Weights of a small image captioner.
Training: adamw at rate 0.00077, 26400 steps, batches of 256.
Data: 195000 training examples, 34.7 epochs.
Rows from block 5 of the image encoder of a small image captioner, named by matrix and row number. Rows with one number belong to one neuron. Each number is 200 + 40 x the weight over its row's rms, rounded and kept within 0 to 999. All counts start at 0.
After each neuron's rows are labels from the 100 images, of 14848, where the neuron reaches its highest value: "responds to" is what is common among them. Only what is clearly more common there than usual is listed. The data: rendered scenes of toy objects such as cars, trees, mugs and chairs.
# fc1: MLP up (encoder.blocks.5.mlp.fc1.weight, 288x96), inputs 0-95
# fc2: MLP down (encoder.blocks.5.mlp.fc2.weight, 96x288, transposed), outputs 0-95

fc1.64,212,210,228,147,216,125,150,179,229,167,192,150,209,220,191,191,205,286,166,198,187,145,233,209,256,255,220,124,205,134,189,201,198,125,209,143,251,260,208,176,271,143,231,210,231,222,141,189,179,164,160,195,118,188,169,114,166,261,220,227,124,128,190,140,178,122,248,241,218,171,200,178,179,159,159,195,196,185,176,202,181,165,253,166,154,136,195,240,224,188,171,143,187,182,178,181
fc2.64,223,260,168,150,209,258,233,144,165,188,244,268,238,266,230,209,201,159,203,207,261,144,178,209,244,115,229,142,203,216,203,201,170,200,238,216,184,253,185,155,177,212,109,233,212,194,227,203,183,210,250,138,205,248,270,265,226,143,203,164,187,273,224,250,248,202,109,255,167,173,233,149,222,180,152,254,139,184,237,211,146,226,234,202,150,185,143,206,120,209,190,195,201,161,181,207
responds to: striped object

fc1.147,209,194,242,244,197,254,271,234,138,178,124,139,199,155,220,228,224,220,195,187,183,212,213,147,161,259,201,237,139,182,207,190,163,163,199,189,239,130,205,152,194,198,234,162,199,191,248,226,211,149,203,160,91,146,215,233,214,214,232,190,169,184,190,177,200,137,266,177,231,186,190,271,243,235,200,217,289,223,207,260,190,200,146,130,229,191,210,318,119,153,228,202,170,247,223,179
fc2.147,224,131,244,267,138,175,239,284,255,208,223,228,143,113,191,157,189,213,175,156,177,236,193,206,139,235,216,263,201,230,168,188,224,140,160,194,180,107,194,233,187,134,202,225,253,151,220,213,218,189,228,241,180,258,131,154,180,168,190,192,226,196,210,117,271,225,174,173,246,210,172,230,190,203,204,192,231,257,176,213,207,220,129,225,199,271,210,254,168,163,243,187,249,134,262,229
responds to: checkered object; dotted object; green object

fc1.206,251,189,216,217,199,248,225,191,152,173,202,211,204,230,205,203,210,135,259,171,142,236,190,233,148,229,266,201,225,180,197,226,176,185,248,206,252,159,153,197,223,219,213,157,223,163,271,186,136,210,240,189,195,218,185,263,161,232,108,210,84,131,198,203,216,180,143,231,278,135,279,174,241,124,162,148,222,184,220,148,202,183,265,219,200,182,167,250,175,144,192,282,189,159,187,227
fc2.206,143,152,166,294,219,146,237,197,202,195,152,209,159,171,191,163,154,207,266,197,203,248,159,145,214,153,229,219,166,181,175,196,175,165,196,127,176,161,214,241,210,141,164,206,158,203,180,236,191,197,244,275,217,261,200,192,131,216,183,134,231,207,255,190,246,242,235,256,165,225,263,187,107,175,248,221,281,227,219,228,159,224,197,210,195,235,202,260,219,244,98,253,198,151,247,214
responds to: pink object; its colour: pink

fc1.257,225,127,199,240,170,157,160,194,184,249,223,158,150,178,210,143,200,250,207,130,160,172,159,198,163,218,219,278,214,231,141,244,156,153,226,196,287,201,215,187,233,209,222,169,189,189,141,260,210,174,151,195,172,232,230,122,188,185,205,164,230,212,207,111,267,155,283,191,173,203,259,216,204,159,187,185,173,172,141,211,114,188,186,139,131,195,170,234,110,210,204,252,217,183,168,147
fc2.257,178,244,225,173,173,200,184,200,160,177,204,202,291,203,167,215,170,186,241,241,242,242,168,233,200,200,209,160,249,142,143,222,252,202,203,161,155,193,94,207,214,217,250,220,169,151,222,105,132,246,182,162,202,166,172,214,179,283,198,254,234,250,137,191,156,226,132,265,199,264,211,242,249,284,163,193,169,208,257,208,222,251,232,260,233,146,228,173,217,181,169,208,209,166,131,207
responds to: purple object

fc1.91,241,184,135,194,206,262,298,225,145,185,162,207,202,268,248,218,287,181,262,159,212,205,228,149,181,173,204,254,204,193,197,184,201,178,216,246,202,139,204,212,217,203,173,205,189,221,236,182,174,269,241,162,196,237,201,325,219,247,181,211,68,193,127,278,208,218,186,179,230,191,220,165,177,188,175,162,197,186,255,209,209,211,258,229,183,192,115,233,213,180,192,263,236,169,173,155
fc2.91,161,213,208,221,246,130,132,210,220,242,167,188,218,173,194,217,178,234,317,196,175,248,171,218,213,236,203,159,237,194,189,195,156,227,122,170,209,261,200,188,200,216,205,160,187,210,97,211,208,179,151,270,287,240,165,207,185,246,229,194,211,199,273,199,212,196,303,234,126,189,183,187,124,179,258,226,175,208,227,170,151,237,192,101,177,182,196,156,210,229,244,248,181,162,150,233
responds to: pink object; its colour: pink

fc1.113,137,137,167,194,209,186,227,205,212,227,109,198,171,189,206,160,205,173,229,116,142,144,199,229,156,181,232,209,196,177,197,199,192,193,260,260,239,150,233,182,187,209,203,144,142,218,173,185,179,186,214,250,125,177,187,230,278,136,174,197,175,135,118,205,199,161,206,202,212,208,216,283,213,152,184,190,342,226,188,230,218,179,104,202,216,199,223,264,173,202,146,204,218,224,244,145
fc2.113,191,174,238,133,212,234,216,224,202,220,188,228,199,194,196,194,201,226,160,149,160,141,216,285,176,255,205,229,177,142,210,203,226,228,261,254,219,152,156,167,175,186,166,198,227,228,141,171,226,187,238,225,140,148,238,222,249,144,152,254,171,258,139,148,232,172,245,195,203,183,212,246,240,176,157,171,281,235,150,210,263,204,121,142,243,202,280,258,180,181,194,173,220,139,248,108
responds to: checkered object; orange object

fc1.188,158,199,262,176,191,200,256,251,147,152,183,202,230,176,248,197,147,152,213,157,264,187,159,168,168,197,159,183,180,126,285,188,189,153,282,171,193,183,181,156,200,223,181,219,157,203,205,217,234,248,176,305,197,143,154,169,204,216,217,178,118,176,170,186,77,179,171,215,198,211,257,240,122,268,209,179,252,215,192,98,222,191,217,179,232,195,188,218,166,189,187,213,232,182,171,250
fc2.188,232,223,195,219,157,212,140,174,232,194,225,150,173,228,166,209,246,238,181,193,103,234,192,228,198,231,170,226,189,311,101,217,196,210,119,208,206,182,263,234,247,210,175,180,221,200,184,184,170,138,213,136,179,257,225,181,214,171,193,243,245,208,221,249,279,206,261,149,231,173,140,211,292,118,194,199,204,210,166,295,183,134,220,193,178,202,208,203,237,186,217,156,173,216,182,128
responds to: grey object; its colour: grey

fc1.169,196,144,199,186,197,128,294,259,185,160,220,215,193,240,195,161,111,150,238,158,265,201,156,149,160,184,169,148,179,136,206,204,208,131,181,163,212,184,170,160,205,207,188,226,192,234,227,226,247,215,162,322,153,153,163,189,201,175,215,204,118,210,196,169,150,105,207,267,190,200,292,200,179,249,198,176,262,177,209,164,185,183,193,252,200,203,200,215,178,232,178,282,222,216,211,239
fc2.169,221,200,234,185,159,191,136,155,197,175,233,190,230,203,208,175,258,207,137,207,164,154,191,244,251,189,197,244,208,322,135,205,226,195,147,284,194,228,260,244,254,233,246,229,208,169,232,130,160,171,205,111,183,205,233,212,195,176,184,206,225,198,150,216,220,293,167,142,247,207,113,215,273,171,188,168,134,194,201,280,208,161,218,189,209,209,178,115,205,146,208,176,219,226,193,177
responds to: teal object

fc1.62,108,144,220,257,183,183,226,254,194,163,231,218,232,121,220,203,201,171,178,224,261,242,191,212,213,271,200,194,260,236,247,247,272,198,225,176,183,254,147,180,195,243,194,152,230,72,192,140,145,275,235,171,285,231,176,140,194,191,239,183,215,212,200,148,201,197,249,238,201,128,160,253,211,180,197,170,232,133,183,233,193,221,165,166,216,147,212,172,174,193,164,250,213,162,173,196
fc2.62,265,213,239,181,195,139,160,194,186,213,163,273,199,233,195,203,185,158,191,190,155,183,178,176,183,254,220,115,186,200,140,193,173,231,188,202,261,171,175,217,162,142,162,167,159,173,221,266,221,162,166,209,252,170,173,188,189,250,260,190,225,238,209,211,236,283,237,216,192,219,262,158,164,219,244,232,161,219,237,211,188,239,251,245,197,164,171,64,201,324,241,181,164,132,236,197
responds to: light from behind the scene; table

fc1.142,231,178,257,194,157,191,118,243,201,115,156,175,185,249,201,196,155,213,209,277,154,155,208,222,255,251,223,154,243,235,216,199,160,181,254,213,248,209,267,135,249,205,222,116,175,179,215,240,200,84,193,220,218,173,214,158,146,197,222,159,186,148,198,240,158,143,172,187,153,189,236,220,153,178,201,219,179,123,224,198,159,143,220,162,148,140,149,267,199,242,188,212,207,200,144,208
fc2.142,174,225,229,174,225,144,185,207,220,219,172,164,221,172,231,246,231,280,272,243,231,193,239,128,230,212,186,146,250,195,222,206,174,244,201,181,193,217,228,140,222,207,190,211,187,244,223,186,211,156,189,159,217,220,250,139,167,144,231,178,201,192,192,201,187,209,238,116,188,183,206,166,171,254,212,214,155,138,230,210,172,205,154,176,175,159,150,416,240,165,176,167,181,191,191,235
responds to: striped object; red object

fc1.126,235,170,274,218,182,222,234,220,176,167,196,172,277,164,232,184,156,216,205,180,105,236,161,189,179,86,220,127,243,201,198,220,200,221,223,175,255,146,154,199,219,210,154,209,201,198,232,180,186,198,138,184,167,130,221,159,201,228,154,185,165,243,206,234,145,89,173,211,299,126,184,238,200,194,214,165,228,237,223,168,161,215,251,191,279,207,172,260,161,230,196,234,188,203,138,155
fc2.126,187,164,184,158,152,211,169,244,169,210,214,199,159,219,160,148,254,181,160,174,262,212,179,230,167,164,84,235,216,196,271,176,224,194,196,237,232,213,276,126,178,228,213,230,247,212,219,257,312,250,123,243,249,237,188,230,197,196,247,175,187,205,200,159,171,280,151,108,218,256,159,158,194,239,156,255,230,221,140,225,199,189,200,212,198,248,169,165,184,225,223,178,198,196,263,177
responds to: grey object; white object; its colour: grey

fc1.203,247,153,237,211,150,229,253,281,234,192,151,124,128,188,234,187,133,243,197,184,185,207,209,122,147,203,195,205,173,321,218,216,178,185,183,153,286,162,213,200,211,238,194,232,195,207,168,169,221,116,182,209,139,176,157,204,182,173,230,156,188,135,201,181,192,197,162,142,155,167,196,272,214,239,152,218,224,186,141,223,186,186,196,150,215,233,173,286,243,127,197,203,195,238,166,253
fc2.203,259,211,271,214,179,148,231,313,267,183,200,117,154,147,214,223,185,250,173,180,203,244,217,146,116,272,188,227,187,264,200,245,159,153,133,153,222,122,211,159,234,222,210,240,236,209,258,140,228,145,203,221,217,226,149,189,189,222,220,194,191,156,217,133,215,181,143,154,199,140,209,219,195,231,224,226,183,200,183,158,164,236,220,222,178,213,160,228,225,119,212,181,209,201,212,282
responds to: dotted object

fc1.226,190,178,313,254,213,197,262,188,178,198,192,163,252,158,219,164,191,183,260,145,172,246,198,212,191,121,282,184,224,192,220,225,155,196,230,205,168,184,143,236,203,261,163,153,193,183,209,178,156,286,256,152,226,205,173,137,170,181,125,170,174,222,126,203,271,120,183,240,233,202,258,233,169,160,203,146,192,219,266,137,188,191,203,252,179,143,134,184,199,226,170,173,225,225,182,183
fc2.226,204,201,139,290,170,286,229,224,190,120,184,180,194,156,187,197,194,198,238,176,137,235,176,169,121,164,153,170,208,165,249,225,125,245,155,175,183,198,197,182,181,225,187,181,191,176,212,214,208,210,160,292,183,246,136,207,157,286,160,207,179,219,264,144,240,210,192,251,230,179,222,179,179,154,145,215,225,270,218,166,203,229,245,224,191,275,244,313,241,163,200,226,214,179,245,203
responds to: pink object; its colour: pink

fc1.211,191,178,233,200,235,270,181,153,154,222,215,156,160,202,244,215,350,215,215,104,171,202,152,150,221,160,191,221,241,265,220,204,215,195,226,189,298,160,189,188,204,243,213,165,217,214,172,238,271,268,193,189,254,208,169,156,180,186,149,149,229,189,160,186,247,199,231,163,207,135,232,205,141,159,212,158,189,241,209,156,170,193,231,144,130,195,155,245,207,203,224,181,175,141,153,142
fc2.211,258,275,236,217,180,149,187,211,276,205,170,228,227,211,140,185,192,188,236,218,212,253,220,253,170,216,163,148,189,211,175,146,191,229,126,159,159,254,164,226,191,224,241,200,130,186,160,116,185,213,170,211,197,181,159,200,194,204,242,258,257,235,103,253,192,167,171,199,149,259,207,224,181,213,219,181,221,148,197,203,272,129,144,226,249,111,284,134,222,218,148,237,214,212,214,187
responds to: purple object

fc1.24,149,212,192,190,199,220,177,198,222,174,171,180,235,224,201,181,207,243,194,160,154,143,177,235,169,229,182,180,136,135,186,228,280,150,198,206,204,207,261,167,229,126,174,146,168,202,245,232,236,143,106,189,191,163,156,223,254,191,79,180,202,185,201,195,169,117,232,248,142,245,202,205,192,107,199,208,219,161,238,176,153,224,246,235,192,130,198,291,265,200,170,223,194,177,147,162
fc2.24,198,191,115,159,239,210,176,92,80,144,207,213,253,270,213,216,175,142,155,200,190,171,164,211,215,136,197,228,211,197,182,186,228,217,164,211,281,260,204,231,201,168,145,202,205,185,212,287,206,189,215,200,275,212,201,218,193,241,188,160,178,191,213,267,212,276,230,256,174,214,171,133,189,170,265,210,149,215,212,202,144,244,249,228,166,228,184,244,162,300,233,209,183,197,202,220
responds to: striped object

fc1.250,171,251,157,215,182,206,243,160,215,133,216,221,183,195,255,177,243,192,207,227,141,115,225,221,187,169,268,210,169,229,224,216,196,141,274,159,225,181,230,222,214,214,213,237,119,176,224,126,183,201,251,154,95,194,247,176,243,120,159,184,193,226,153,140,173,195,149,186,228,254,230,129,196,166,138,183,151,162,137,164,194,227,221,205,176,213,166,225,142,191,160,273,252,171,189,150
fc2.250,98,227,188,206,239,190,194,217,128,197,169,151,222,97,167,231,174,238,288,258,218,236,200,199,125,187,128,224,246,212,211,190,211,272,159,242,149,237,185,192,235,184,167,213,163,172,231,211,172,246,220,224,173,271,209,170,140,165,178,179,169,246,190,125,175,204,185,275,234,215,206,172,208,263,204,173,257,228,154,262,239,177,208,218,222,154,183,161,236,214,114,248,199,254,187,176
responds to: pink object

fc1.254,202,208,147,189,230,155,227,196,224,182,204,195,154,283,193,170,221,217,170,160,185,206,191,202,195,175,241,268,177,130,191,161,209,195,236,147,252,146,163,170,178,200,218,216,188,168,274,222,235,252,200,216,146,183,239,245,290,195,192,213,188,204,153,170,190,234,196,126,209,239,169,78,203,208,179,161,199,185,189,229,160,234,236,230,208,205,138,224,142,28,191,244,228,160,179,231
fc2.254,223,200,244,255,212,228,107,210,159,262,156,151,205,186,210,205,181,219,218,219,171,192,200,182,207,227,174,139,207,221,179,212,147,238,161,250,199,231,130,151,187,261,124,172,133,247,168,176,158,175,217,222,170,175,213,203,244,194,151,275,153,187,233,178,156,181,234,228,242,98,247,256,230,185,199,216,256,240,230,130,241,262,259,169,226,178,252,251,273,267,156,167,206,165,184,170
responds to: teal object; its colour: teal

fc1.0,220,134,221,190,200,205,143,148,182,197,191,183,224,204,224,156,229,263,227,250,196,127,160,180,188,232,139,179,194,162,187,217,172,237,219,219,243,219,197,153,215,200,248,294,230,168,200,126,200,237,157,288,208,191,215,164,199,136,186,210,140,189,178,238,260,202,189,153,144,236,202,236,182,198,174,133,198,246,299,172,103,91,162,215,219,163,127,193,210,177,183,193,235,161,179,254
fc2.0,181,165,239,148,204,185,187,225,173,139,175,203,200,244,258,173,196,120,152,191,233,187,163,229,166,177,167,240,122,168,173,233,288,196,198,185,193,162,213,201,229,198,140,248,215,190,174,196,234,146,225,220,238,175,251,168,248,117,249,145,239,154,178,218,177,236,166,282,271,242,245,220,166,215,236,177,259,174,199,287,178,181,143,274,240,206,128,194,152,268,229,255,207,190,240,197
responds to: teal object; green object; its colour: teal

fc1.106,212,177,191,163,194,181,253,175,210,191,140,159,234,153,224,169,305,240,211,162,162,214,237,171,196,201,204,215,250,248,161,223,189,199,287,161,164,196,230,175,187,229,193,266,190,221,195,103,266,224,130,199,124,164,214,137,114,147,219,163,150,197,168,225,235,154,246,200,181,158,251,248,244,153,169,159,174,198,156,242,196,164,187,242,162,147,196,242,209,132,127,259,184,204,181,179
fc2.106,208,239,184,198,226,144,196,264,275,235,152,159,131,199,204,215,186,246,195,271,186,190,272,182,167,276,205,187,151,176,226,167,161,228,230,216,154,178,184,179,229,241,133,165,160,229,196,199,200,144,217,163,200,212,169,237,167,160,203,212,133,253,227,166,181,102,154,225,235,165,258,157,181,259,224,212,215,189,259,175,206,231,171,197,239,148,216,331,226,136,131,193,155,241,190,212
responds to: dotted object; checkered object

fc1.285,183,206,219,156,212,172,209,200,230,204,191,123,205,226,196,242,192,277,146,210,156,181,248,270,241,261,220,151,197,139,205,172,175,179,187,128,237,254,202,260,222,112,240,167,156,193,230,202,223,210,185,242,124,209,218,141,183,216,214,227,193,161,203,150,197,127,266,189,194,187,255,231,197,166,202,226,246,214,129,225,161,135,297,245,133,107,204,280,216,183,176,181,200,204,160,204
fc2.285,212,284,230,193,201,226,220,196,184,145,236,228,179,269,267,210,182,189,257,182,256,152,192,192,236,165,206,144,254,156,158,215,188,157,207,169,195,234,253,200,220,229,101,193,200,211,199,233,156,157,198,113,211,227,223,253,235,101,241,171,218,265,204,234,213,176,224,249,161,197,218,102,184,177,178,229,139,175,196,213,143,155,198,262,196,206,143,180,164,304,165,192,249,160,170,224
responds to: striped object

fc1.130,237,216,149,201,168,212,273,229,194,141,178,169,244,209,212,175,293,181,205,160,284,221,147,203,196,123,217,256,205,252,207,213,252,159,185,207,255,177,209,208,185,257,181,177,177,204,332,186,211,234,207,167,236,215,205,219,203,244,192,156,184,170,35,198,200,212,143,200,228,227,198,215,195,178,173,162,198,170,236,199,146,225,241,272,176,228,152,226,240,162,205,255,160,212,184,228
fc2.130,241,186,181,191,281,155,137,150,216,256,198,199,152,234,198,222,151,146,160,199,169,245,127,190,186,206,176,198,203,258,163,204,228,208,117,172,149,220,190,273,237,157,148,205,194,196,157,249,242,216,178,273,239,201,196,189,203,254,238,164,168,192,252,305,187,258,260,227,121,202,180,241,209,196,305,257,162,166,227,220,167,222,189,170,217,164,191,242,185,225,232,253,151,187,145,192
responds to: pink object

fc1.241,206,153,249,134,203,218,217,248,197,193,221,174,177,170,284,224,218,266,210,146,108,224,234,153,147,187,260,170,242,150,208,253,196,228,253,196,262,66,224,193,211,187,203,172,242,175,197,210,172,196,232,151,249,144,209,189,186,204,172,140,230,171,203,179,184,164,271,125,233,191,162,217,116,206,183,175,223,219,244,200,136,192,271,172,235,246,197,199,126,218,206,229,188,178,139,190
fc2.241,200,220,171,201,192,151,190,176,190,166,190,189,224,264,153,162,211,156,206,214,239,157,180,269,219,252,151,249,143,241,158,146,214,116,101,210,179,324,200,224,196,235,199,208,175,206,168,183,236,188,152,218,132,243,233,155,242,139,247,207,201,261,156,219,221,192,217,259,154,233,249,232,280,176,202,218,174,168,159,224,232,194,116,215,205,136,197,212,268,174,180,196,250,185,259,201
responds to: teal object

fc1.191,165,141,163,155,240,225,189,223,231,184,225,180,235,257,240,196,263,126,229,127,148,283,124,229,183,175,246,276,223,199,202,255,259,138,155,171,216,176,242,219,266,177,168,157,154,167,262,209,219,187,144,231,210,178,179,170,171,199,164,143,228,237,165,201,238,156,179,271,165,167,231,162,181,234,220,226,152,197,162,192,95,231,183,259,243,232,159,222,196,176,244,192,206,156,160,194
fc2.191,263,144,193,191,261,260,130,191,201,232,118,239,257,265,193,217,254,260,196,141,188,237,228,196,225,140,193,152,168,142,143,177,139,210,281,201,118,194,225,185,188,209,196,306,192,243,254,172,181,161,196,182,168,207,236,214,152,169,228,183,190,164,265,275,178,199,177,191,150,192,197,153,197,188,160,196,233,266,235,180,229,168,240,170,182,138,263,212,223,200,154,153,203,214,242,204
responds to: pink object; its colour: pink

fc1.81,198,212,172,156,247,233,204,186,177,165,219,211,168,231,223,191,197,252,171,216,246,188,187,164,213,137,198,237,167,197,208,246,125,127,234,179,260,171,187,234,209,178,146,278,162,172,207,179,214,196,197,247,173,181,162,182,305,198,218,186,176,202,103,251,151,224,242,157,169,160,176,156,178,129,184,122,193,243,202,250,165,213,318,158,182,224,150,221,146,110,215,227,209,229,156,152
fc2.81,204,196,158,220,262,183,168,230,215,298,169,229,113,191,140,209,151,173,229,242,203,307,215,176,186,209,191,222,263,215,217,162,252,210,133,160,148,163,140,229,224,146,161,171,146,203,193,218,140,195,220,238,224,240,217,199,248,275,199,162,136,218,156,253,257,230,163,189,224,155,179,274,208,208,182,228,185,248,223,126,227,248,154,147,271,201,193,265,183,192,190,166,185,208,167,186
responds to: grey object; its colour: grey; teapot

fc1.23,207,216,166,220,204,277,159,230,226,180,173,208,209,269,297,121,263,119,300,183,176,173,198,143,231,186,181,190,215,178,177,241,186,153,213,230,252,180,230,183,108,235,132,214,162,227,157,231,240,139,185,156,154,197,173,237,214,136,174,222,153,171,181,246,232,158,161,198,201,163,200,153,179,271,152,176,164,182,228,262,153,256,190,209,219,224,161,251,164,168,168,224,227,161,174,169
fc2.23,167,162,183,188,185,230,167,203,139,161,204,229,251,232,215,168,259,206,213,184,199,190,193,136,226,179,185,170,223,150,145,266,126,189,159,211,154,199,196,217,259,194,275,227,191,212,212,195,150,212,146,242,225,186,218,207,166,221,205,194,227,254,241,260,182,212,220,197,153,248,187,70,176,140,166,225,176,264,148,157,175,225,200,198,203,232,181,331,247,324,194,199,197,185,246,192
responds to: striped object; barrel; largest object: barrel

fc1.230,187,202,252,151,207,214,224,230,336,159,206,125,152,183,296,164,195,158,207,186,250,204,244,176,153,155,251,170,249,217,209,198,165,163,249,212,195,232,183,188,243,226,186,179,140,188,235,178,186,138,207,192,165,204,260,191,289,147,217,165,124,170,187,237,168,169,144,215,175,157,212,249,210,151,139,200,238,135,144,199,182,193,176,223,207,200,162,229,209,220,125,187,260,123,190,191
fc2.230,151,232,230,194,184,194,210,203,224,187,181,112,210,183,228,177,216,219,200,215,165,205,190,217,206,207,233,168,181,154,194,196,168,229,187,179,225,189,253,165,209,200,157,236,206,210,183,184,171,163,194,183,194,239,243,151,204,194,199,189,280,265,229,195,203,213,240,234,231,241,226,146,221,176,185,142,139,189,175,215,167,237,206,255,159,168,178,453,218,228,199,155,199,169,202,267
responds to: striped object; sofa

fc1.125,288,210,178,255,178,259,208,211,214,168,153,121,151,114,214,148,250,263,174,218,199,166,185,113,226,195,186,227,140,185,169,190,150,186,211,180,199,142,175,191,277,194,132,179,172,164,191,198,243,135,147,192,166,221,181,214,180,233,166,191,128,191,115,203,201,193,250,233,241,150,274,226,162,203,187,177,189,241,239,218,136,194,279,232,223,215,135,268,196,249,211,201,212,216,159,214
fc2.125,164,199,253,256,159,194,201,259,245,170,208,126,186,133,209,232,190,227,223,218,221,273,204,132,126,212,154,184,225,191,250,231,222,222,171,95,173,180,209,192,192,207,255,182,171,164,222,219,244,200,142,215,231,225,123,145,167,224,239,206,229,240,243,101,165,162,223,183,185,204,189,179,197,250,198,250,175,162,133,215,163,172,191,284,212,169,199,280,253,178,256,197,191,235,161,282
responds to: dotted object; yellow object

fc1.251,185,194,142,164,204,257,207,167,232,178,201,190,132,242,192,84,171,191,177,158,200,228,173,212,234,147,218,257,237,221,184,288,183,205,258,217,225,188,221,213,242,165,194,230,229,213,229,181,187,255,130,217,205,189,223,232,187,208,136,180,163,121,103,211,223,195,138,188,190,186,229,152,187,227,158,182,257,237,129,305,177,141,183,177,196,246,185,199,113,150,161,230,246,251,170,186
fc2.251,241,231,152,164,206,242,241,202,217,209,182,228,176,238,152,237,212,198,229,246,239,144,284,192,192,177,188,205,212,119,181,160,143,236,184,175,244,232,174,154,222,172,195,139,199,267,189,221,180,191,250,169,183,195,235,254,254,194,281,233,156,127,202,209,232,181,254,120,192,213,143,199,230,168,164,255,188,177,158,133,248,194,125,198,155,185,189,330,220,193,185,114,192,199,247,196
responds to: umbrella; house; largest object: umbrella

fc1.231,136,136,101,192,193,212,205,181,125,188,192,193,201,239,161,170,126,222,195,187,208,211,157,228,204,324,173,246,232,175,253,217,238,229,218,160,238,179,252,177,188,200,176,195,209,237,250,220,220,229,140,189,127,202,204,200,198,184,257,141,227,206,217,147,192,203,145,152,214,238,120,169,165,190,153,163,204,211,171,240,171,61,250,171,200,230,196,223,152,146,202,225,210,217,153,151
fc2.231,260,221,209,178,187,197,171,243,197,160,195,193,241,209,184,197,271,172,160,154,98,194,191,273,195,167,211,208,214,198,193,239,178,179,191,193,273,189,191,184,164,188,233,192,222,192,123,202,222,233,202,221,208,179,154,228,188,224,174,187,206,170,240,200,218,127,178,201,206,225,207,151,235,168,187,239,199,225,223,188,218,255,200,185,181,229,220,441,256,231,193,183,171,164,242,152
responds to: grey object

fc1.213,134,158,176,227,235,218,140,220,238,235,116,200,227,206,172,217,224,182,274,108,241,212,194,187,193,157,165,282,185,193,203,164,195,230,201,197,149,170,230,227,151,184,101,150,178,130,210,216,174,249,208,186,187,240,212,243,232,136,138,193,176,182,119,231,233,170,172,214,248,241,165,217,190,181,291,146,246,226,243,179,236,122,201,240,186,207,208,293,180,178,186,219,198,249,217,149
fc2.213,165,227,213,151,203,261,231,96,159,183,206,223,252,197,178,225,268,250,180,243,179,173,181,221,224,240,197,138,206,138,230,164,150,249,285,291,235,232,198,186,180,218,194,219,212,251,190,230,182,211,258,190,143,241,247,185,252,229,179,210,162,217,212,215,206,165,226,218,219,189,219,203,210,149,137,158,236,165,217,184,225,230,150,139,166,199,270,67,154,169,202,150,155,151,207,154
responds to: checkered object; blotchy object

fc1.57,229,114,189,193,206,210,174,167,168,153,135,196,224,134,222,214,154,160,148,199,164,175,208,244,152,162,234,200,311,166,231,158,203,237,190,184,206,217,245,165,216,236,223,179,235,169,235,197,232,196,249,236,223,166,261,214,106,132,210,156,96,183,192,252,137,196,219,162,200,184,188,216,242,215,132,181,210,158,238,239,162,172,241,210,251,195,208,211,266,180,244,287,206,202,153,120
fc2.57,243,189,239,172,224,208,114,254,199,244,225,218,180,167,200,222,229,263,133,154,207,189,230,197,214,239,168,168,116,231,206,180,184,234,194,203,217,169,201,234,175,218,155,176,210,256,204,196,263,188,152,170,199,165,161,176,266,265,177,263,192,195,149,154,97,171,284,151,254,168,152,191,186,214,209,203,283,182,253,184,236,188,152,138,233,194,228,296,211,251,234,136,170,240,160,171
responds to: grey object

fc1.287,178,142,223,201,189,238,259,169,173,201,242,202,278,195,220,238,243,140,212,224,189,182,272,201,160,248,223,174,187,219,229,193,170,171,138,216,218,215,154,246,217,210,170,164,187,66,180,226,206,207,150,241,234,154,216,103,156,232,193,174,231,209,191,193,237,153,191,284,244,179,232,329,171,193,207,214,237,205,173,186,140,135,261,236,207,184,140,223,165,227,240,181,209,179,169,145
fc2.287,222,202,166,211,194,233,191,250,215,158,123,202,196,212,210,204,215,216,147,74,187,197,202,206,182,150,259,211,186,195,219,170,159,235,279,188,217,165,214,222,160,155,210,147,118,188,209,209,224,168,146,218,168,188,149,241,224,228,185,241,209,283,214,116,181,212,245,236,224,174,216,146,153,211,175,257,226,218,187,222,268,300,196,195,232,210,284,321,236,192,180,200,229,153,213,164
responds to: pink object; its colour: pink